A small image captioner, trained from scratch.
Model: encoder activation gelu, decoder width 320, decoder norm layernorm.
Data: trained on small renderings of single solids in any pose, 197500 training examples, 1.9 epochs.
Rows from block 4 of the text decoder of a small image captioner, named by matrix and row number. Rows with one number belong to one neuron. Each number is 500 + 50 x the weight over its row's rms, rounded and kept within 0 to 999. All counts start at 0. Numbers have three digits each. After the name is the row's rms in percent of the matrix's.
Before each neuron's rows are labels from the 100 texts, of 14976, where the neuron reaches its highest value: "tokens" is the input token at the peak. Only what is clearly more common there than usual is listed. The data: small renderings of single solids in any pose. In brackets: how many of the 100, against the usual share in percent.
# fc1: MLP up (decoder.blocks.4.mlp.fc1.weight, 1920x320), inputs 0-319
# fc2: MLP down (decoder.blocks.4.mlp.fc2.weight, 320x1920, transposed), outputs 0-319

tokens: "grey" (16 vs 1.2); "white" (13 vs 1.2); "black" (8 vs 1.2)
fc1.162 091:565541573439449469517458516461390470462542531526428513550496499431554559551463665529543546543506469484512600524541499444463473503413542421610446462422453509451481544398480477505465551475460528548479480449579502506493498506556451436554528415517441475489458492549460443463548333506533518567522548436535572496541444402461495452536484506489476432463473499463471546488476549541497619504478482430546494534457561508429466514460521441459472588600488530541586485517498523540479423528423469539471492538536377510400430511502497531519552503505574584449430420516404467595491587500484514493519451530486484497524478537483518573452506550502512464494564551512524529445503486491467475560515558492505510483453540445531531527509592553511454516515459592556398542373460484476428604537581582582479543447441530565564575474484506434483489543504470522516511457480439482577468471469491552473478584475487502450529571578517430545446572581601598537460534458508565431534363472512528558574498
fc2.162 097:517518457462509541551537495548549492521451513480531489486481496451495515512479365463471474507479448479453432467442594509524524449519436456385529488470569503495477486578477487453525407519547516469545568453488372556430526453507503471422505605560581541521498498450566499480478428529506439488515482553467484471442474483491503551501514520548522522574495511422460460456523483550562515522538515554497476528502507557534510522564476518648439461468487496409492449465490531531411588510503506495513535488499606501634523491536538506554478479508458358582466560535505505393518481448511496560496561430488515509430543494494380553584517434530476497532408461409476505464466474524498540445536443542462500442543460584566416484514508452407510575413585471534574521523561471497481412474421402598497459516453500435495455483461429567399500374532560388514477496473583428510497613403553460496602444552479509507513534419476550504445528411502463551458540538531413561477554564542463445390595

tokens: "plain" (48 vs 8.6); "striped" (8 vs 1.5); "checkered" (7 vs 1.4)
fc1.680 056:472531506476508537471591457494486423593528467540502521570568504471513526462526443522603510536551475521531490445427461514517526480406469426527423497547468449530481453490542466554415516505527482469506459497442519477504527577463490483541486511538522470437492540483494415512530572473479530478557503480619532491540436483550475551512562490548575523468599460427540539473483544516470516426487508524581547516464478510524516466455444464487532480362468464390484374490539472529563494426402517502553503540433497464496508554539483571481482615590482489527528525460503525499464525377609432485530469457614543513557537483430542550467490550491512504510450506490491448359342467520483510441379441565552548510451391444577470530560478447523621498453470419500463489454473479586481540484470431452441470401588369410515489423552451525466512464488499527480563528413492518612454566463566603514538460453516520472527478487589488455544361445601490483476480491541451527427555473478485526448452
fc2.680 055:538379491442501510509491507537433545527516465520427521506450519545577498446458531459563475552468497420468537509551427499393486547465376477415461438509486577572545440501492534465495541432476448513488527574435453613521564535500533488484451487559476464451485527486537509438522437460483453545504532435553467595570418517534567492499398542485573451454553617526467510508540474522517538450506494452435447551491505470466494513458524577405583488549618507425484496409505482480532387534485530545468508489513497519495400477533499590483481524400469472563428593441536382479466481494486505419489522536428503494535509524505427544533541489563474557570347370496477533663496537504430543479434535567511433513566536541520453559546568473461505566612497542489343483507475476431473479496515394529499523405507427430558548446546456442476564498446547602459476444550511454559426513502572557463536480518591533472475485528450483459494505526529452501509439459513441514517467500463465501569540

tokens: "twisted" (99 vs 0.6)
fc1.467 083:534412521497496517572359547492528484480470485595528468507555511474449510623528416628439558532586450534471468455525541568506501607536482403550564469493524507605507513482466533551534565448482552551478508462478477506453467536467462472552437414493436511503459614482496529628530553495452460479495474402484550448494420433428513521530485441482472595534482522495516509527458481540566519492445531474452541503469498498544467512524470513589499435426546543392491448480502478456454523442517651488475535443562433500510549467527460383486572458375532538454428522596559484528537538521597554465504514457479451481530509483450444454482501654539477547479431506496521556551468575561469514411523570512560472450451651476452432516487501448467476517443408492526522463522562558595513451491531450525510476488473480559586505557450529441542540531504490555514480524467451559504542447504519475481547639524493521526473475552509450528540465406508479502641456463565474472482644516501507500560442
fc2.467 079:502513530480460495450398441485557481521498404560543445459456480537511517451436531613506451516414446466412507487512507440457439463498508565575401526464489519557557545458463472412426405500514487473610524574550605549486593516538472521487487499506522502542465471487500466436477480424435506411528570480558467476492520591581574469493463472460567445453624434463465549524546507525498469530564533469452436490482562562438486345543512467515510398510502409605456528508553541563522492594551502496523576506461507473429430483463540526453530435500516434569582443535432536494559509507489460508487438574501448468436470548501506461543599389404490428501553529621437505523534512457568497516437472488458445470451435429488494448483522554507542511544493426526493556448543456450539513484496652477532416496449501565494555418488476521492477504516497554558515565478488395498532496409418533494507504478430368426479552575519481475437501484538484524423522468441516408542480459566488459391452

tokens: "plain" (64 vs 8.6); "dotted" (11 vs 1.4); "blotchy" (9 vs 1.4); "checkered" (9 vs 1.4)
fc1.93 067:454460444438558520496430472495566436531471442495524478497506435475466534455552447599561394469546406563493543461586496565459432387489430448523541468477544434479569482514454530479423449452468484496512478526550565490474576512521550533456579497486484563484543491495489510470513411508453618573444554515488536433497530491438610500469473493498512589475504535454467558400524455499485489415581550537589550571512468570440509527633525460512363468534513412415470476541568521490524535577456532471438578493514422478529490563577484497493498492545393551558443557468566471498356541511586563515491461513558475552522484500566567461492618417536521513579526558461445459513457458541516545427453473482436462439503529460597477512519528503527502524501432418462513434483452513606440516527432492543622473528540496440516535469439501424542522517392481486415462465513547510454620481500509543506470499561541569577484363556525527427563522462538431438483532514461481477429522509494449461490514
fc2.93 071:544541511556476467503492535501545341586554539548532466626478574526543508528443544391522455488454572486479533481526481485476574496509466575568539492453499498521492459412474453477524416463547479522493575438503492449461516499465512526565520477492530549425500533492464516480497416469494451415584500473529517534607465477414596453492468518459497628539527554482546525556536497473494432513426485529434464422478455453509518474617463547435591545543418515500500503427561613522511492579593478497577527525436517518465506477540481571596477472485460513495461481476460471429579437494441371533538508425447506524574545525473559458633541502433404415449404546557527488495440479536447495575467530474443403410491535473553356470578513484520567482525495487454537519464531451486451476477504512469485512499599514515535560538479568537489475430505560562401482573463461490554566516499484575488445493469373445433452505462430628532446536420470580492544543465505572483446531555518473487557456

tokens: "twisted" (100 vs 0.6)
fc1.509 050:517477474475438388552530500496366514469497498463622483552562518494562468528535445503452470527467516490461474476481574497473435512525518538532508526478603529487543502521421496509454540476546566504424489545532595501476485624445499426493636506498449503584558557451517420466639523407530554450528462552417489518547523569512481462543544491376426487489624578518520519481469472595499502482582508541481500509509393510485497534498495502566510563587568447515399469505480594610506471604547522542611546504553523516517512464600434611530401476538378520600475461520555527522549575488506446486487475543507524552433551584594590598584565453455468576434423511443442552566421528534524452534553479434490520412433454492560560462489594507501481462545462454508492489437519519504561472504465549472438445522487489492445479488537524518521534444517553511474492502478520441385444469530496508509534488447522453451473491549532522443556525589439558507467526575548501536479480526449534559470457
fc2.509 057:483465460463557494501400435420493498472419546527549538503564447499474506522511449616452479609530516464467428596504390474528517547442498498479542521552418512503454482498475490435428483478586509477556508471499521495512445406590569557434500369539459460429451460531517511523538481449507459525536481539526515460495460459463480559444445551553488444409622473586499550411460447547539549436556481551517513420449349473458506478464448527404515540602575493539493537455435519508419490517451560523462455543486524501457512424526484509521530465440425493561456496490532560453616480477404403513450491485571490435566562523437484437494573446566534576530495528447365514500500561487541491387323535607523512467559520525508459548524497476521502475501497427623428526476583455447542507557545519508499459437527533559483566513573508410408535558492472536457585486559477520451423494584415561539481458515486517565514499521534530449539492472437447490598492474493530540476521515509499465474511

tokens: "twisted" (92 vs 0.6); "chain" (8 vs 0.6)
fc1.744 078:527439430530401480463585506421642444501432436524605443517469493419467479435481518433480480497548493440507495553461421537580462555455541418509485465472369558544455479516510501602526515492572541463548649458578476445432491479415442447542449534545546497606455382544516531525472472472565447528527455541604617591421618427533529528543412512517492449542556457561545486513533477451507524485550521491488469493519425440554466520584460505522476510492478530396382515474578560450426540478414489478461575499474520590437516531495472476428546526488432467490427427620484524552502494481540512460569488527402547432526480483523443468498487562501464522496537463487499578520490492493525547529493560419536476481463504426567459489550399511484504449424452439405456525508462581437491426426592511513502514499555511537534470482535530484543512540558400452460457451526497534497428499593473472519456551520448516567518493482502585500457450451550487479608547442534460534493470507440499536479576
fc2.744 079:570479472403390447466519507547481531516495472490487498538537492435503467441449452485553518465493539427426543504463484606629403469435572479546515495463497373554519496545521425450509433449393541516571455491490551466538486425572471390547574546509585513584553448460414532498433454512499464604459494515545542457541562521559531542563511470384531457620518520458588439542494422477522505502535541465560530516530476528466454547482463577490442583491507524541517429468552629470393544460443576404528536496515483507446479566488470504544427509457497482571380514522433535483514478474488477499474458512438546517437523520394393487467488456558462489546494505429536439474575571480503534427531517381434533500596524544495547498546469489551550477547589508455416440450470558478541490531511563453554592513542567557526480479558515549548450464411447499520548486452564580528440473563494555514619552454451478512464512434500587433551483428506544457522497542481470440525515406505525482440504

tokens: "yellow" (16 vs 1.2); "orange" (12 vs 1.2); "red" (11 vs 1.3); "purple" (11 vs 1.1)
fc1.167 094:520516496532472463441502423450503434528457455513557498418427562521616533535602585520511446513462542459453412459543550483483506434493438492474455610476469548422491376477526500475517423437522445538519431504519558493572514457522439494479497532526465584497495546500537497545550532461518485487486484510518481534507481465483436484480513483525508418474661607526512493593460498567389515377510552431471473582423440524396562459473520469575565458445467544463564432444576459470474501492569529494515602466481433550594461482573434482538531425513520604566470526491475486484562514488480475596563528546496429543602456533467518500404473438494583481472555495480516564478462534529477480493468390603483407565542506519560512611444518544428525468570464410579486467410548555445459599478541536509505478470508433531482451461564501450510443428379520490523509513547538528457504491518472548490493521561491498373503465469591534543535465528523481537496438479428533514369547408454506478505558
fc2.167 104:540445463461503503509519481501573512535545473473407545501578507516527578531470457554491601455555524372524567529460520435496501518493459618574402458572570519463513550508516576527499549491448520448485398439572546427480437498558501508554432406539495361515498516483552551515554422466453462479407419471606481496402446427523483532453537436412385555489470535460459442414433581436393467552534525578501512508484524443520576528495452468451481556436543574456496526495442446543546476511508476519532474483447569457430369527542476470419486500499527386456562436432517548461482581550513541578483504564517470589479492477488458555502500534437461445540490534505491493419468492379521491488488553461547383506560509483338481431498528432578549474454562537466407463589506527508569506500468531537547446519520512495563481522476518521471505524539461489468533459459509452426490511564562471481555522519494475610568549464543535449485521632480519438428445486536528475582473499542553496489523

tokens: "twisted" (73 vs 0.6)
fc1.532 114:552599511573476447405448505427530527587528475457437455524418514501493600443538369503419522545502539381529555505514456520486512531540477481484510414429426492522548506544474396492443529505564536477449433462521544513561423504537497486480524585473532459521465530548513508500524458466557525483499456502534489529523487485489451376510513472460531546495535498573535409463545459429517480458466480457463513529588592516575493638509567521501653433550448460456493507544605550518471423558548500523525484493490536515538520476471428538452530481451477484612514517476471510572500479526479382439457499497471511495457490574539541442492513494500551427425521538520542487461538579533468498489476624465457446491541466549495497512482467490574571500506475375594543495464502529513453421497517529389451468477555453428448530543570419482478406643448553459589495574490551498523558553449432475620535433478563455480423446536489562478447486575375423466490581579452490516461593494495549577508541
fc2.532 119:461550540555482548598500598511494524439615491502511504482468579515491502525603508435533406465497513517390512453400488526467473522425557472488609611466474494542432560488445502463507404575492510502545559525489522476505470515562512602481561439575429507499538535467530421515463518452434441485554495548533483466490391495579528489455461442517464476547490496632425509546428462552571442559554506581533522482507442463496479484533453536605436464543500429524510441517406497531534513486542580493473459479494513465506494463457462490532466449417520476416568521558453605547508511574444532545621518493523481499534449482458451504479565564524542563530437456537530428565487538495503652466530534516513477465508445413465458512494534537472410567575585412395495550510524468425521510521489434528447499484471456447515572467411493522439549521452507603466574382495492493385555548470572561516442466485442497466558468456513540601578393535539574539533415516560496459542460505415526481543461

tokens: "twisted" (98 vs 0.6)
fc1.529 116:564470422574439488551469517505556407502532515499446518469488482533466530444483493553513470545536414493550496494529522546469507508486388451466551358471464557506560500513473563545478470567523499462528572508535535467509545477534500527523459456492513416512465560497570518443516458411550534615394511512542459507560520542539505477499322614597592581575585437516575481480490572478509515381599507458402581532588542479508525589492392447457475506505565529428461558611415576499424530492478495591538490432592541635494532479537498561475505516505505477542470481484449455514483515528460458446433422434478503549518441510507592558457530565540469453511437494531482507410535586447584456546430503520492433485496492532448547486491548470552463477461423397431529441473580578530460496492492500494486600435551490461499559473511498453472466527533432475570534527485490449539468459563462425511468425505526453516436456555554514495518404489616589554443440449473500565464481495565506506453517
fc2.529 112:466494444456509523500484547454469559425519517399648521509489430510576450589503560528519562428509478544458472500462510561506522510420533572541536546406554533398381513504483487477437485493535549523402357484519478556451529446459420501481529497453515649523493414484487506509553546541407488490554514514514575397422575427400556598445497468452512445418469460513499462532591472500538455536522525474505414516511562435573459458483568527572482530479444522548535438489565483498524482537544396518450408512588531429472458372520453516513572473546515575456495517493472545492520416490509509618619494582514524502532493478537538460426429486535557540471515464489391424498510394512448497541526495500479480545527469529431533605516556581488502450530493584519496422403442417452504529576525557514514516547478544482462476502523517671559513488486534565518515461524538536502568526479511495440458534524458513464583494518485432523532472414549531449496469497505507450563565496392516490491526

tokens: "yellow" (8 vs 1.2)
fc1.230 119:545529451481486425468580336531536541524584479395538533455549499522489512548426588506518616450538548504486463438555440446411474419445505547596521521515550556462525469547550453421535531559525485458557451476501573434506436495532601531514432375488496509478499489471544447432544558537463591421475514607592484453498544463448503496459627490485527495560484567446497490512466393514435499460519432569542495425483527523484542502491547483448392460591495477522513566482560511495497464552482536452566393494498510480503502461489559421482527511465489526550527434570463490399480589484458433403571585473550478523489408522490577425461503493515493496401410378544507474535529421467396548510514488524483502521512556528446585525520518438524513538577514520459516488408506521532538443466512492496512368432543458537489567498549552516486517529425418492539551566460574535518537530544513544437497524450456500477496426554452505472492600554503519480528563553405424511537460499493514450644487
fc2.230 141:568429635463463513538501493552573491482450515557519482481489538440501477443559485428474444521486505489526475383461453523559527556523432471470468497527472577464520452474478527462520534533563513550530571496430465446540543555444455579492539513466506448461541452512534508527426458599477431546486483438400555483497578471449500370418529545506428486492574518555393547497590529603628499576552592561436547503504513479504542567605450503519580464423514459465513532495513437425482547499452510564541474470581382487481440528469378578445511509528499536478487431491545572529541507538536435489475506566514458546445472426525466486489526512594539597598558469533547491499508549487639460397514558437455539538477508479528535578492558561496402433511479572580553442535482557504495481403513462401486562516458519449497486472540512515463545443550482570500504623507513543539516494478550410508528491549465474560477507509501384489556514371467630507443477479528487487394481482498479473460452

tokens: "twisted" (100 vs 0.6)
fc1.286 071:446484425498444410451513537455485561501428491580409567479574492442470452473566462580618473414479439531544450450634531502590451497493469532503500486521531405473552524583418539581596455468562433451479546517551549489545486427505478509436508483456463473404529537411502476527592465401515513580475548534520516458542477494362569519519511514548614541507578477525432527532522561529403495509619508459577539543504490483564401495442534508461445494499514490508546478482533529547420472408528533531512426536491558451512466590416570484477565560556465519450452363423511568528575485508539441502521510540459377472465458524584478498523487409559547545509527617505503582460433525468471453474474498478507473540520466493570509501474537463461501506436556504488510481491431556464418499483513536419557488460520521408416445479540460401487508520435582483548551458491579581589483511534444580570423489502552492567542503468466574460520491462483519545522508516465493428531486534486436533433592
fc2.286 078:509545470424476493472483480455520510497455511483534507544427520443489400443539476507625541611655519601419575444417477481426518578625578402500579515536565430524519446375529509542481569548500475403505530483484415506569547518520525480489539543490599509505572539554505446508461451502542521506540526504499548412472554481525490536509544519427521455459451587473435435515577439532483538447540452494467526468523500486445494571493408479459527518498474469498416417546465584449555467481489488433552587499470513521571507499541593599537408501422535499447516567587511389533482564514458518470532512443556457527569513428528521371542489528458465423476400448438535437463503438507569491508505485431394505478531473518587467565561562470507511457452520536534450452539538515632552514541505486524480468501450480502556525486477476517493513505447466576542481479477442474463554461457424555485439553508606454434500457441481505480475507497536582613501508595424517527518508511560484512447357

tokens: "grey" (13 vs 1.2); "yellow" (12 vs 1.2); "red" (11 vs 1.3); "white" (10 vs 1.2)
fc1.432 077:572518488477534466447520421495488499521445521471453504502487474394499405487416444416513490480501541449561511517542531559592456468507405555521463475484595559520615568503473505512536411525501521597424435491512543502471446498418487517558437500514362587483543591463531493536523549445562541521445506581564466621558649460499466435565468462488382446520529462509494444456417490461521460463449597413561547507452524570498492527457524515523464506434569511545570486513527623529394445566508444472496455457484480534547499558445504522452512482539500430602430481557510590500491541534509519484440486478492530556466575553561559433438540518462511508475475431486549510560452573515358519489554462439458424480447463577474411499539496495494461466476497523464512534475448507582478464540428538498585547409592444605488558540414436426553471508478517504563534549496491484462456591555473473499447493515638426472459512589510565530527453475538509486506532541466466515480563565516511476415444
fc2.432 076:435410501474564540417553443537469516486546476497547536508533517557540567543518509426491484489474632424597556396492488461532445481500592460522445474584610522445512567574503545622440483495458541481496494488477515478456459512478441527535474580519553531512457499569486494506444539585468382496479354516529528395533407452551501466413492507478549451421426462517549358446517536535513443538441519482464431436494553445494484502591504454472495443484587483497438561459496486474534402477518455520542510434471566428450529454455492562531483443597551515548484516430523521547507496475514473498457490570510441470389523537554496491445536464456511488442478447495513494467523497591509462462473418462485509616435490438482501622498521580556520395489479501478412541525443485550472504529480433523396454462454563498476532589560547461461451465561515518497524512563605521485504494435494458432423494575488506385424383475502467498476561440528381433423540506471571614492523509489501451478520

tokens: "yellow" (13 vs 1.2); "red" (12 vs 1.3); "blue" (10 vs 1.2); "orange" (8 vs 1.2)
fc1.594 080:463421490517513550425486461573426430513505341442552458540459517494447542477548493519616435497509397500447511479470475466485460476504454520504466569490508381440499506432472432536399507510560564595537519503545524525550426627491476629507399598494475514562485486539556514533524471533474509506552504536497443494484526556555505487460562584576484563386489508517588484498615457459507474474477566524570467527528480448468472473472560473475426394448486572430472496501500571442558535466465565427470594543495601448578449336476489440476446542495526544556495482484477492458477488532512485530500450568560401500606501543493545498479520469554437500444443438464557554507537551455537478475530474484550468504456438544431590460447557540510476538518553513424569484482461485550569384509423467457506530538534542541551432376493435557390457489490464546554469533434420551454495512505449539488537501548569503469449446481475510544505473448406448491577443530563447533464568534468510579542532
fc2.594 083:429617552501464501472477455435545527503576617527471567435519449513575481513465472513438523483494545466517538500484517474570603448517486472462502497532448577539543480492559541488611601504531573466470463482580486526506527428540456461485553479612531495489568497486485465518506522479506548521443480533519555550474530477419479492504441419432520426587514535512387496427496489406498547497546433485473475521490524575482571521544473517481554544450499507549541563553557459520471512532452452503548486472467397543392498541518481591464590454547467461465530420478505562536482483442488562523653504504474526587388450494437518456561501494536550585482567577547342424475448528523469409559427563506465501452617554465531461556516407410499488488432519558549405496519474454418457558436524521555569535556493543435490548510495588450619594515467488521548525508537516450492408525450521424468571416482462499508516446524543427463579494550581547482450513476459552505419393511577509483529443

tokens: "twisted" (96 vs 0.6)
fc1.632 074:451548479519444449564475563458494444439531581500501560459512428516434519486527440486591422487538532499505587435533438580659493544512480583540548467461520534446510533498491441555598489608493552481555538564458489452592545444585451477470514532509537382504482551539463543563496503510397460430546511528495493565501480409457560526566454552426461481496503511572456465480419541502491552483466493452606528472534438450567446543571535507459558496473547434389470500432499554472507495502513581519435533503566504566542485497496509464463536497502520528495426466587451436526495585390469493468491571452487635444469483519487430469586416449469545506534515491509483520512392441507559501535559456477453456544427589481537549459485474421589416421480492492547494425564513481552485522459531425538548454465580547394524456390461458556496512470509381500428553478603526547525511381507479522443508458429496491528440576487507549446459516463566465476503525578515431491430525596538574423538498
fc2.632 069:496488449439535482547517497444475521481507374461508432515514483476485514520461463417524531585470581491457535495424506528560480521503527478529498468502506474508393488546493474496504491456527408519510495564561574484473520551432509509510559373578533530489616539449538499483569538466460488443528477511462554482441501519551435444429455471530484562466536540469456533464455587490506547458482514446509587596494560615525511519544440488617488559485527492416555475452405586507454468464576512500519545511493479521467590550465548389468428578557586452598436502414585558488526575504605514475469428404485481455594510464532564452493430488543434537577448545525467405478455589466552544447516482445493455446480480438516474423491479454444473481429440429538499406581541453462581503478592621510555562618576514479457486514511490493531454535475429544493523438561431541523509556456537502473540435526391489398518512441413479521504599564421453510494582578458496482475469525511508500425388

tokens: "plain" (81 vs 8.6); "dotted" (9 vs 1.4)
fc1.411 066:543486456480589515494560425506564493480548561537564486512540501521472432483486434388539357584557505495579547549480455533482505466526496531550493484401498593542486504517457520477456518540515443528535483468533554570406473483400500467545511445594457431472549494510491418464496595538554545493502482499539416543500493505563528569418548508546534546457460490437529387545489515511484436467470498445516447511553560471374523510474481413517509540538448509565573547457511546602514503557567499525428537489581577476465603515503538541494471505470542537487503414611547445504480525449411470527464533514447529495436495429455496585427444523529704486521618473547553435366514475547490453451533420547522533557467502510472488520531502423480414594548530471460452480560462425464482539534491608495366461530446505526542448568451459594479473551487540491511466502438555503497524490479501441497500422455415512432483603525559537466480518471532582475498504374524500460530440474533494514501390
fc2.411 074:563482509502576511506520445549491565524455571525488434536477591510542499426423455530502561490493540584553477548460465541576512440580472514486543481472395464548534483529557463534509556517495529499509562446449412467455429592476561525423481457657561575515559517636462361488505484474490537444521483566482486470544568520549554537513466515471515498491520502468492529449498521509561448493429460406416545520611537474564441576556472445569447582473578567479481490477388486446481565499599464536538508548577518487416471468508502474530527526475468484385560552638475486485489431462500472476381496496515560431542529472386500432516417536472470480392507586507534544480459450516528638453503520489547505520458485482589470527491407535488527544482638593398494456519483489543481566497531507473571605561545465562556413434528488463521510506491492516485444490491457543454526446529520481548477502446546528551482558574513373527458510424480559552444566442540486464486465505458546512429504

tokens: "grey" (16 vs 1.2); "brown" (12 vs 1.2); "green" (11 vs 1.2); "teal" (9 vs 1.2)
fc1.763 095:561556437558478473521436550567409501517496459456513496457577473507536563561530483546497534463492593546467563505539431518486565520473529513478485478550563501408534550488498456532542507459479449534533518450504498453502451514579411589465513467495412534409452491506476466414543473426513500523499505595524374398506531473536531487539450401471513516423449551510486511492461509597513532557506482578396534431482498545487555595479452518541559709446440477546517485536464503477536531547492386466566483483535375517420485459512506426633540471419403493443448479466568431558461509575546466469515550577511426445486471429495495479481483514520514541600472507529625543541497495595464543487539458515512476516456495527454457576542443474534510475546633482489464504496510414464509523494530461549482416570570446542419544399575533531563485481532510610453541596519557477487550477493466499523535423530386490567501571472484475533527568512444449481515471509448542505574542458591538496427582
fc2.763 094:502456555395528536512559592444481555499518511494585478436476552483424430486542432400516422435487397498486402477457522458569412479452490489477516518370466507532486533524530508496497507451544545501594486500472497477490483549479569369534530610436536505495599430497539439550472472534557488518566504484492539631466428514587395501469501573507387588505552594524403474490462506502475510503566542479570497564500529513449446382545513506486409369475574493424543507547541454551498404574525514539448552532459535492577455465530471439410528539465561490477507489470496451469482460449441427605526516440474521497516557502513512537516526459448521506415500542465416505501447478444504450569558570489452515475501549436463530457480592480456512511538505433516501586467564581453495580558576516466508539446500496572522524572454520386509517482477511379586461469532455528502475545507522458541384511460584495442519435596541454531506476474510521588520539513483412474435510550416423452537462

tokens: "grey" (18 vs 1.2); "red" (13 vs 1.3); "brown" (13 vs 1.2); "yellow" (13 vs 1.2)
fc1.400 092:487543536574489518462442514501510561551548524425473517497562478465516448463476453541484499492442486490480526524514544540489609521422588523387524408506567449538499498392525469468494382527528473393510468535510521519513480499533477525520492470499489491468531577509508540506496513492467526525547540526579486557430454468570470476575504442543499562552622437565461486500495434449420463473440485555431623583437554578468466540492498517506399638515434537520451451535419461442514509540562464487518538423504549448466557565444447547554468467518428557548456519550516543584438365567596519576486468526449542509459589576518498417489480502528493490442508481518523521452505466408546525445523491461461492429465519590512459532560474492569533429553547566565554500469535544531456609493472441547561446442501480528505616500495503478498524506552583580522530367529454511464427498541445456524503556397551553476507524510559468418433460581511563577488508495439353444518364556438534593500496
fc2.400 090:524415413544459510536520551504539577584464495521502495426379452591472589533551519527578473425605458562525575478450497464493439551489526554553506439577433531440546556624562622491528546529518540442511488491554469488405429510566494459428614466535589591499535455429576446549512541434615498539535422486464546495546550416414510574467513503529430458510447558534493467470570542521409476591542490482469490399499463437523508493510494460525419490503568523525497478519510459545514463388482344502510486546504455442468451465470523557433484405486471513450478416594551441526498509491475510482416527453445503488538513533587446483565421533401466425500492503420490460528591520494564533489508496547497542489466472475507554532466543466478550546420540446555421447405524500432611406543520587550422476542533425503485469516543492516520431546403511508528527523548533485533552547504549512503547436502499522471452399475552556518580497404432507489454486483520481490495520588530478483479495

tokens: "yellow" (13 vs 1.2); "pink" (12 vs 1.2); "red" (12 vs 1.3); "orange" (12 vs 1.2)
fc1.387 108:569485501494441506579515449532500509542482439421586467503466491475566452435490526447571567439463473517516542520498522478542424485515495512464547470485522641464489642464609470472565550501475479516554472533505496480503483524500513580426446500521438415442474495485517566542488449560537519484575508467398446455469531432478502482474545512463433449501532516574543565435549520519502420507517621527524541505547570462456556495492535389501537493473477542458468486485522419600470494553535554459478423502529491585539477368445407512561549418529501550499521582484490393523415494540452460481346539494599524529525421543484435525536592408430487426483483533495421526551485485523530523462536469553475418491514482630516474500433537557440464501495534522608395552552375460548538534505473552499532453471494380559445464441560459557545406528487449436498613487492444525507534474453584520447513456523440395468499466580459498485508564624537518535495453457501487476425494464512478423551474
fc2.387 116:573596507452496509522525494595453594497555457475519445467597448425354412510586464477467456536479603474459500432612486496426524520465495489452452485493545411525509492498564552539540519532485538471452437544515414523503428461452528482472422485531493489548478546498586505496546388440585522497461455592531517547468591484474457457516482501570409522539438432470539507559495562557533443439513495538560524545503458415571568612435515428508441411515537443472429508455562529520549461499502483575556416467498536513543448484467454579557545507521552429369454580530516512491531527559478473522507489436414493433515467506469523505528490554516458493525553504491486546416506433556402496580502474519468485512489443447552459528474542463548482421484474504538466514457489513546645407559498474533476517500522505525449601545514481534529501493597585604474637558521466557426469446477473506437456499504464493481603430391554484523468393534427526489458547479608490557563440538483523540449426

tokens: "grey" (16 vs 1.2); "brown" (13 vs 1.2); "yellow" (12 vs 1.2); "blue" (11 vs 1.2)
fc1.727 087:523599433401491507587499524396503523466466454475580485517506561542551539495559426501440446443627426470537521468611472488495440576477492514514575480505499509474531526502441528480522554424499508569465523541408523509595441459472514577486375564405509446503540447419588459531571582531525524442453481458449426526516568495564517558590510453510532509446507592553577583489556482521488490476474606456510495433498538551429530513566516441581451457525483549545436504586465429517480496576520500497478518488502449444482486551464470490512449506465457477541407496535484471505428530550449438430427556518523558515498507503520511461533515485510395491428406484487532371416474504524565483500504557491416503472629610567525654563543541544416534424454546433456485397450532552583547436529451507586462531594575546463528547528481544519483457453482443421501516489491461537509482498485439437395557431556479480551511465402500537472547488547435516452536481469518535518469492432485531516553436
fc2.727 100:437470471546514502493465550513482496469582492500524423457488546384513598520482478444477466464458608586505504434439568596571591466478450542576487502467485474435445479486641507559518478595552551477549451405584504505426583498537428506532615553570477557463431477538481513472463476528626495614561560544558550461456361522547436502441557571477388529501572428483486441477461473474479510552538475550442476602516485488497506453524448515450571474471423539503435522493486454486490496450430498451511530465496463569530565594571507401558516505511497508494508464486472586465412535538442526579557456492509483493442474488505501484556506537525517475521589563433555539512491513484520517427535499497532479550376421501495514457549509484549463510566508504515474507536465485404476558482542500459504528441556515511472521471535445414528478427582519572503375455483492548651448428539494491503475497463539530534407535554559463373621434486501534492503469440403532510438477467524409447545530

tokens: "grey" (15 vs 1.2); "teal" (12 vs 1.2); "orange" (10 vs 1.2); "yellow" (9 vs 1.2)
fc1.303 103:557474533385410536415469531611504505535508494492497375572471580464432447539482496549501543485496556572407469542420530536542512552548416500407445482550588466480533505527573578454519530519537500532402463549550467461572465578608508500503439437487477616462526450569573536497653522435578368406485436511482519496565498408446513507538450405478465540468438554518518457557592471521503560448530475572497503509568436491532613470523414530495429569472521550529427530452498495574533458532565465471476550546597514446480434505483572463576498481514568490525452508473566486557618450424495548607504559490535562539491458494479408502489435506531492462516544521382453566546471542492397515501439512460542510436492444466464545645571463464535455401508491486489499480520468537558511525452504447541459451451567531505435449454461517537510478523475522494498495482511499551584464486589529467484555469457452489478527513524505483511547540473492462530559489585517410539506504538510522479580600
fc2.303 098:473502527583472417552572531519510548404530513546511566403557543532529488399565511435522531523479408361592557461615499467446433515499479549557539510562553538463548527559443457517506532508451499505432473507451553562493478440430483458508540586491541404502562534535495378566479559530459592574528528481492480498476520574597499459475575529428570469474576408507486528437513532448523454506543544485496478537468540406490448536479558512502497466508515475487532553562498483495447503514407362533484480467488547512522475510555462528420503515479512577512602403494474543475466549547472463394572450501509380432531543449577550491432483499521506599395504563586558448392499503575487513611521483484525493565449464450568401516436522509453456536499545503418508544479578499541521507500550481536446418554454479526561554635507425506471465463572557501514509557508468465404523585479570524536444531588566510475453505503492486514413452434550544493517496488401550517475441545519545516435427